config = dict(
    dataset='seven-segment displays showing three digits',
    mixing='cutmix',
    lr_schedule='cosine',
)
Rows from block 4 of a small image classifier, named by matrix and row number. Rows with one number belong to one channel. Each number is 128 + 24 x the weight over its row's rms, rounded and kept within 0 to 255. All counts start at 0. Numbers have three digits each. After the name is the row's rms in percent of the matrix's.
Before each channel's rows are labels from the 100 images, of 14976, where the channel reaches its highest value: "lies over" is the class under the peak; "strongest on" is what is common among them. Only what is clearly more common there than usual is listed. The data: seven-segment displays showing three digits. In brackets: how many of the 100.
# convs0: first 3x3 conv, stride 2 (model.blocks.4.convs.0.weight, 208x144x3x3, each kernel summed), inputs 0-143
# convs1: second 3x3 conv (model.blocks.4.convs.1.weight, 208x208x3x3, transposed, each kernel summed), outputs 0-207

lies over: screen (93)
strongest on: the digit 2 (56); second digit: 2 (33)
convs0.48 108:100108130103118110141102126145080122112107119129105108117070118152132109114174108133173181106116108123092104138130111173162099170094129087144136096213148134119122119086134125085134141132093077120128118081089117111117136142128103132110141130119122103132104125102117104125107095092088099105127124120139149113113147122117179118160125160158139146140094152103113109128157125112112091134112097139129124088137130128090106142109147142113108
convs1.48 108:117140110116130153131113096098166138127107093103108105127081135083149180107111138119100127132149139100123124062116137127136127117112155096127141106122117134123144123139139102099137114074127119133124126105118135123153085130158139087097154094103122102086169101107139118148135143143091116061140107104099122125112134133130081123139103084121105131121121125110083065127125137144098136103118108112062089119137124103123124148136180135092076099114126171135088131085113101132123115131093112114102132105114119083128174147139116149131137131121139107104121074146115126105109129173115135105108149131159099124134138059133162092146145112123

lies over: screen (87)
strongest on: the digit 7 (56); first digit: 3 (38); first digit: 7 (35); first digit: 2 (27)
convs0.65 104:101114135096098115102084126106124087092131121178123100143094102083121096118124089111124112081119117149153131157136076105138143124081116121169138095115099121132145113098125111121107138080112091134083093134090117146135137106138126131146115169148089113176123088120164099117102139097118121090106115105113122073151116120120101119114115100100112110131136177102100107126120176120140122134110082111178129129120133138138122123104114126152116
convs1.65 120:123143090125140124140132086102116086147106132124151121125120111104088151103065131110132122110138079137109129116128101132131137128138182123128113131135142137136099120110127136077112118134114120139135110117136139122113107098075100109141105046114132125139127123127126156102112080126107135095119065102142115121112138106116140121120129114098143080142132112136150088130109099104121109141090106090088127128099120115127146080142126126143129086092106124050117116139140113102115112128109131172139127116120121127141119100041135147137131149130130126086120131148133082095145094087111157143101129104150126075143161094090160125116085173147

lies over: screen (83)
strongest on: the digit 1 (84); first digit: 1 (68)
convs0.105 088:141080077107081121131106156146118124138128102125125098146110104097140112123126119112122102080101127123086149136130095107129082091132128136129095130139161096134146133112083127120078097125113154118117149101150112163137121123116092097139096132093151089112105099115093071124143168103139085106136135142123107094113070124118100123104122115120085167153123121124119112124121147094142116102092158089152110120099126131119141095069108146121121
convs1.105 089:125121125106106103111106127121103091128107107120131093176105152121144119122123148142092136150136114127164138124126118112094090136140111139178147118071124142145106125156105122132111148111118138141120109088149108095157132169101170149163126110141153121153110107114123141139102103188128059138173146124134123144114135101117085136064140148110180138123101136127144120121183115069137148125105117127133152164098096120128131075130101142163114166212126126100108172125156133137108151110105128141113119148144127138124174150150120103122107154125088150153085128110121141090110132151118117121168112139148122126116119182112113132100114152097

lies over: screen (82)
strongest on: first digit: 8 (32); first digit: 9 (27); first digit: 0 (25)
convs0.20 107:090133129089093140114112084100137109143099116130132103219120092103122093120111099120093122112118103141141120154119089126158170105086110139134117109098102126135144137102138111160128129128106171120118105122082155120149133088157131103150121129134099139138135143126121119117131104139149131150119113129088106142142092142174085179139133144092087095147099163151117095114143097127147137098129088130140123126104126117113111081116159107181109
convs1.20 097:152165074118112097104135095139108154140122139120086084115131102114099092135133124146127106116125134126142141115144124126148164106158152125134103144149114120137149131122096142054119106128128102124113088124147114131140125076108094130140117085102155170087144117117133119103112125121084122164108133141153121109095141113088153105136118060157117151107108107134161107116140128111091124131061124148106170148145146146083088111133117131143142041125150100128104108131130110135100095129067112124132138087098121130143161106098139141171134132127125135116073141172126156117149115130127127144132088130122133163122141143122113162078159121138

lies over: screen (94)
strongest on: the digit 2 (78); second digit: 2 (46); first digit: 2 (37)
convs0.171 090:096095093116105137115116149156126113128159099121109045121103119135107111106121145117097110133121113087207087122145106156135128160151142135109121122200105094113111125126153112132124116158115111128097127138108168140102107119082100098111141138136133109126080114136134138088091132111127131139152054128145162125117120174119136088132126108141131170118168113130114135137110119171136097152139133127130146108133127140126163124106101143141095
convs1.171 073:138159147124140167140115112123144132139109120101104135144104115097119147119135134139096116127101172104145146129147124185103159134182123094108106118126125103118146147171114129144143145105159117147106126075128136125122148174166141097118165167099129105140125095134150123126078141123148162118191160096129115115090167143120110078155117120103144181129139164127148137125151184123131146133113099100130134217154134110132091134139139166100096135156164114146126133144174099108098175120117099145108130134089095120131131103157115076109130107133112117154099138158142157098117164130126129085135123152127154135108101131127120140166136107124

lies over: surround (100)
strongest on: the digit 4 (73); first digit: 4 (70)
convs0.51 089:151100141076104131092135125071104122123121136087095158107110155118108093144134118145167112093132145121133132136099133093085124130107098109103090124098090126113109105125097126118127129122065125121100086098141132095109142155136136105111109143143096131150082132131181107146115109120117126138109103093167184142085095125129119126113104142147141124138119136124099159130148119103086102159150096099101117077094140131128152122156103092099141
convs1.51 092:085098137134122136150132165122169117144148122138135152105124158144114141155127126106150091092095112141124136113144158178162078147084110114141133111133131141142128107102159135147150149125115099174122147108077177110138120075104146131126144124075173146120136118111149100121124112137107155122129150108125060144103132121130148093130114107108140077125126135113066136113110093126120144114128099120153110107122127125130097129117118108137097129062131125144128152131096141106104104077181099138151153110107121129114094109156077121185094080117159092092100122140159111168140145144134095115106136156138134113124161105110111104150108135108

lies over: screen (91)
strongest on: the digit 2 (94); first digit: 2 (90)
convs0.154 105:082072124044146091103108125127108119104153138143117125108114117089125130112121114118151116093120109156106120124113055116105121131103120093155147125162123126125135107104140142098133108106094096120107134131146103125113152175162108125155115123111109113111130114116105114104106132117108142122105173099108139058124130096117187120117144108076142158142116169110151108116144154140120103131070117100153106082109123134154117136141119128121126
convs1.154 127:106130073105147078127062120072161031077122148142131106139114153134143153122087042122103140120131096137120127126136111129115090127138148092140122143148148118148121137140110114107123108095111118125131116123118148112139083089093141104099135094097120112111151103129120142125120092155091119087113116150114092133124116115125078134107125058139147099128102109125134135134092120107125138070123109113122133098099128134105109106106148125099132064113126123081103130138107107130136109121101128111119118110126109106133126117104113140127146148144123136086142105145137106130131105125137129113117134157153119068131145103109130141123090186130

lies over: screen (88)
strongest on: white glow (41)
convs0.198 088:117148144139130100117150116115094113132125122097112129136103097116121105059127109128119127109124100126118124132109101106151102108111112124131123069108133110137082099109138112163110133174124105120093114089107167092083158144116114105132146128112136130140147211132120161143105160139098107144179140100136104119149115121133147141113135100113110086055098127132094124129105116107129108110095113097117131169147127147121099111080101141125079
convs1.198 098:150127071137110135119124143108126099101171143149095113087134108129125094074135185118132090102153135101106162122099111124131132137136122150139117133117106129118092132066111109108139111152124133161133134125134086151152076117140115109089127109131122157130162072111121124136102125142096093117135071135109108128123133101090089100134130118110114140136139101116116102110183073136100117121125115139128141114110119142129127147090106140108109083117161061120111133130115105112111059094154133090117139131103102164109066159092151119124125148119125105141131135142114119123129151120116140143131163134108134111088108120133117076097117058123

lies over: screen (83)
strongest on: the digit 8 (72); first digit: 8 (63); first digit: 9 (28)
convs0.81 108:122093115098117090102055128121127097129117101117143095112110137147127120110122126149113125161098140106118118145141102138109107154108139104127182112148090104120133116101133108136128130135145129097121132139099161108133134113141115127117123147124148100136160080092157131085118125095058063112124145119134085167119099148139177096105174090118136136100119126096112089138090136131086134100104086102156120078118100108112104115124125132130115
convs1.81 121:133140078114150125119098117104142120124137127115135108119121122119161192098156109114120110143135122115131117067132148147132128134125106122144120166126123137115139127132114114109123162121116097107139117102101116105144128062128120074109134084083141113112152092124127160109124142111081111046125116113104100141112102148122105158124119093130126097105095121160146073137124173093111135015106099139112102092127129131101108128129139112150111079162146124116094117108120106124105095114126090118115120099114111140122133118115107141124121163123106140134085138105101129134151114101186134142090123122176114122108122085120146131100148131108

lies over: screen (98)
strongest on: first digit: 8 (41); first digit: 6 (31)
convs0.206 094:122124105117086130111151139110118130134137151116160104158135082106100140110083103107094110127143108134106117133116105113144113064125104118123112098085202142110104118129084111099175102122144165122149156119112121137179106121111148146130109109079113147134100156106132124127130114118115169089107139074091118154139125107138141125111141107107092101128120121155114121108098143086143114110087160139134124099101107117108119138133176150188116
convs1.206 095:129113154104095060101060122141095129082059120111141145123119135115086064114119113111124109117156122133177149158147103124135123134126091130123113120108105134119125125085096105120143130104167096145128100114140084118115083113144092130111086138157135124161146105129093085125124110115093081135111074123124124098112119102109119127106092130123138146121141110088156115122156122088083122114057117127122110111109130124127089103125130105122128123149081150105092128149096134163105084131119108133097138115113137127146145105145132127149152169153130122156120079101139141115128137157134157122115081111139146159110139159119153123101137134096

lies over: screen (99)
strongest on: the digit 1 (58); the digit 2 (54); second digit: 2 (36); first digit: 1 (29)
convs0.202 093:127108151103112099132119132166114142099142127135111160132109117104074123099158116112121087103115089109097073127109126043158125131103117158156136130158114116110122123133161138107120136107108122096086118142124095122103082085116159151125103152131127108136092095147139033139125122107122133110141112113129133135111107126112138126100139119116125166139095124134131115132082125134095109130104104073134129057119122100115141106109122138120137
convs1.202 096:086131107115114142122093121110113125083084145152130096119133132075121153113109104104070097121114142149128144139093103146149127121145107090156077152143116113121104128084146103080127103080139133170126094094116094093104117093138091127099149092107094108106140140105098098089092129134095156091137137107143106115100146124119129142109122081077093130113133075090153102123132175135102142128082107143094108076114129113125089105087104129113122122119112100133125100137129113080134084114098088094126152132140092151118150112176105098148106117130137116133125113114133149117124128137119103102114137117145117113125118097125121110147107115091

lies over: surround (100)
strongest on: first digit: 7 (26)
convs0.155 097:120138131121150116113136138119087092129115134110138075111124119128107068147129133161103129114141136163123121117119112139110099114128092072122073131093110135103135095156089142130148114107113139116138081076097141108108120100097098149084132104179115104110109116129136109101091120099138086119093117133106138096123125141098083100136157087134131132128136130112117090138142110144127066191156103155122106093130129137132170109115117130120088
convs1.155 101:162125156131172149112137166133129118146163147105143122125145137121095127151144128113151137120150120121163115152163134159145124134106133132149149119157092125122134130145157113166116136133151071120130108072125155151135118163076122150113105132069130121109128106094093101112099127131080103159156115140102072125136130125150164135172123128167117077130135151118137128146123107087135105090140119132176103097117140091113153113158124110146142074143162149131089151119137105150098105100142080154150147115100147124111142102160113129147144146105145137114099093162077099135140115131162172171083074141158128138152158146130145128100113156103

lies over: screen (81)
strongest on: the digit 2 (86); first digit: 2 (51); second digit: 2 (44)
convs0.59 110:150091124089110134114118084088111122130116135100085127138074114102128113071143109101167089121140126094133139148098115108102125175158117096130086136131123135124109110101117128154130123191085109132116115134139128135125211136116117129078106115158115103115120139146126122155121153120121114115170113123109113120106106112151124117106108126094135165139128116136133080103151144168100148092072092124132135130109120100106146138131099078124106
convs1.59 122:135142134118129113135113100117149142130140111100105143127127141148124099077109110151116119087100174125110136108132132125126137095115097136122153122139098128123141138153130124130138124140105113154117133100066095146146099081086149134109113138085148124101131101084120148069089134117140140094110126144131057114122167114066134113148129127135121101130128121141062158116151086112122147117115080140083148089118137155088106126124132147124077170153129126127093132111109104124113130127091136102088123104116118164140094126060125112172133136123136133124106153105164080139135135137118084131139111136147140128117167080108149113087093097089

lies over: screen (88)
strongest on: the digit 1 (61); first digit: 1 (43)
convs0.151 100:122130089144117122114135129130136173116161096134081141127129110132134121089128116123117115108138126111164114144132130098141134134127118131115148122132119056121089149154170173154083090119110085116066126119172140162116117090132133130112128144103154136119142109161142093128119144086138094106124119082167134141074099124143159120125102082152118098088098125080105132115104143091118127085113116098107146094106132130169132112117119117086110
convs1.151 090:074115114117115116110122158138114147110132113131121121117129147162118159113109141095131110110092148127127129109118123177131114133104083112174096155121138138130129118102142097123128154117114137158113083087133113128095127142100154115139128128098114114120175127142142136161097127113121111119126158116133110162088122141135070161103183089129135123060114116115113123147135105170131116131110155119133131125130066137129139111140127168133099156139160110133114130150131139073131105116160149086075138092148113074147118173185117108138102151125115160128133155093120124166157149146135114106123151150166104140067146073128131135154142061116

lies over: screen (91)
strongest on: dark on pale (57)
convs0.120 096:127083121097110108150134132107078158142132118100120100115143115114145142127143124136116093142111145111104122123104124166123110086123137120128085126053139115090099116185112152080156104159125123099080132101160150110130111106116115168091124113115134139130169149142122150125117100106135145137098048088099095128117104121121104121117122092111101083159170128131110136116112110135142093119176117123098121126117136152145129103161113150117097
convs1.120 090:146153121112119046109111142111148123115091138106132104107101109120090079082122078114151130146126148114172123087117123131121119148112104106141127113134105135112096144136106143128116153102109102099127116105139112100157114145104113234133103124106152154155128100131129080108130086108105125177129122127149115138122127104127159162140093124160134090102123115096112125145124104115118104103124137114167130130115119120104142120139098068102140096133111140101090113135124158137079142128094139137107125116117118085113135129109115139134150137113095139143110110076124110133122120128104130141130113161161128133123153161097099138066068123068

lies over: screen (97)
strongest on: the digit 1 (68); white glow (42); first digit: 1 (39); second digit: 1 (29)
convs0.101 091:144110109147110093122085111130112090121150149114143078130103114127157148088123119089118139122119152122123131135142076131148087121142134137106125112133110098117127138104124113088150137177144130135132136109093135093107135131073087124104130117151108093150106155132125180114114176110082095115162082115124106107110090142088142124111118094140156129093169126129131149125128122124103093115126133108115153144103119113143135094113099111117030
convs1.101 094:157139129133181142159120118110139116109126104174125128096095115095151154114127139107139079143122123068106128098115116117111167151151130137112114122112113114143091117134156114125157128104120104179105098141108110108146096156127133126119163144108132110137132066133105123140079174087117084126146076127095138100116144122121057170152126087129115138117126126106114122179183098116127111112122086104147100139132117148133126145106096117094123147133132114119145136122141089169130098133185133102087108112095102104110089142116140107121119135116101089107150102119108143105100121104163147123132142187174100121100133122118124118125119093094

lies over: screen (76)
strongest on: the digit 4 (86); first digit: 4 (83)
convs0.16 101:150133069129090142107129115135147131132148121108127095111142152143110120131095130134116097133106142102134106103139107124150130141150117133119119107162116098162128092133151143127096123106115075123080107086120105152169096107078095123147154127140128126142069108150126108120156106092144109136133070146162159135082136153106129150127066131132159131133113091090130132158160123093140122112160108110099133069111116125137161084099125162111144
convs1.16 088:089140146141134143181123150160139114146164093152109137139130133131113162135126162128093109149069127083109125142105112164109068173110092100101114139120086113106134112126128130124130117141098120143109113120077133112152175122172099123169120158120164139158135139122116117127128146147135119132156164116110138150139112122138150059106133150121115167098113143143102144140134139108105179126105144110137124145129083119108099141116101147143136191125128140137162093142180111122148151121135065112123102121149100132119114138160106108138136098129079139121106125105105140170125119109133087109151107115187110094111093104134100182141144098115

lies over: screen (100)
strongest on: the digit 5 (58); first digit: 5 (34); first digit: 4 (27)
convs0.107 098:126066166071116097113122137085104121130122129112136132116110136140115147122114136136149080130126110116081107156094147082075145134089157111142100123135112125083144125122104099122136115141121124099093143147108099082146176114117111164117131106133109104149124121119138071127126165135137146117168126096139103137136101125133113118122131106120114140135155143135152112099131121188102108159099112053138083109110115133139162132159078141113122
convs1.107 106:100145096112161126117086119107119123080103121099128107118104109095115124091129084154100123117129149141101113103112126133126119137145099114134123139167100119139110143110132115111104131076083126104121087114087138093099131081128114145147121125088106115144108131100128135093088130112114139095106116140109108118140127111096129171082128114106132080088115101140118167084108142109143147096147094122104147123104101157094121106081092068118124072120106139131089110126095077115101123111102115110116106106101106129081126126103058128151126130134132139134093136074137100140127121133110134115101085130119123073104117101114119123096088122098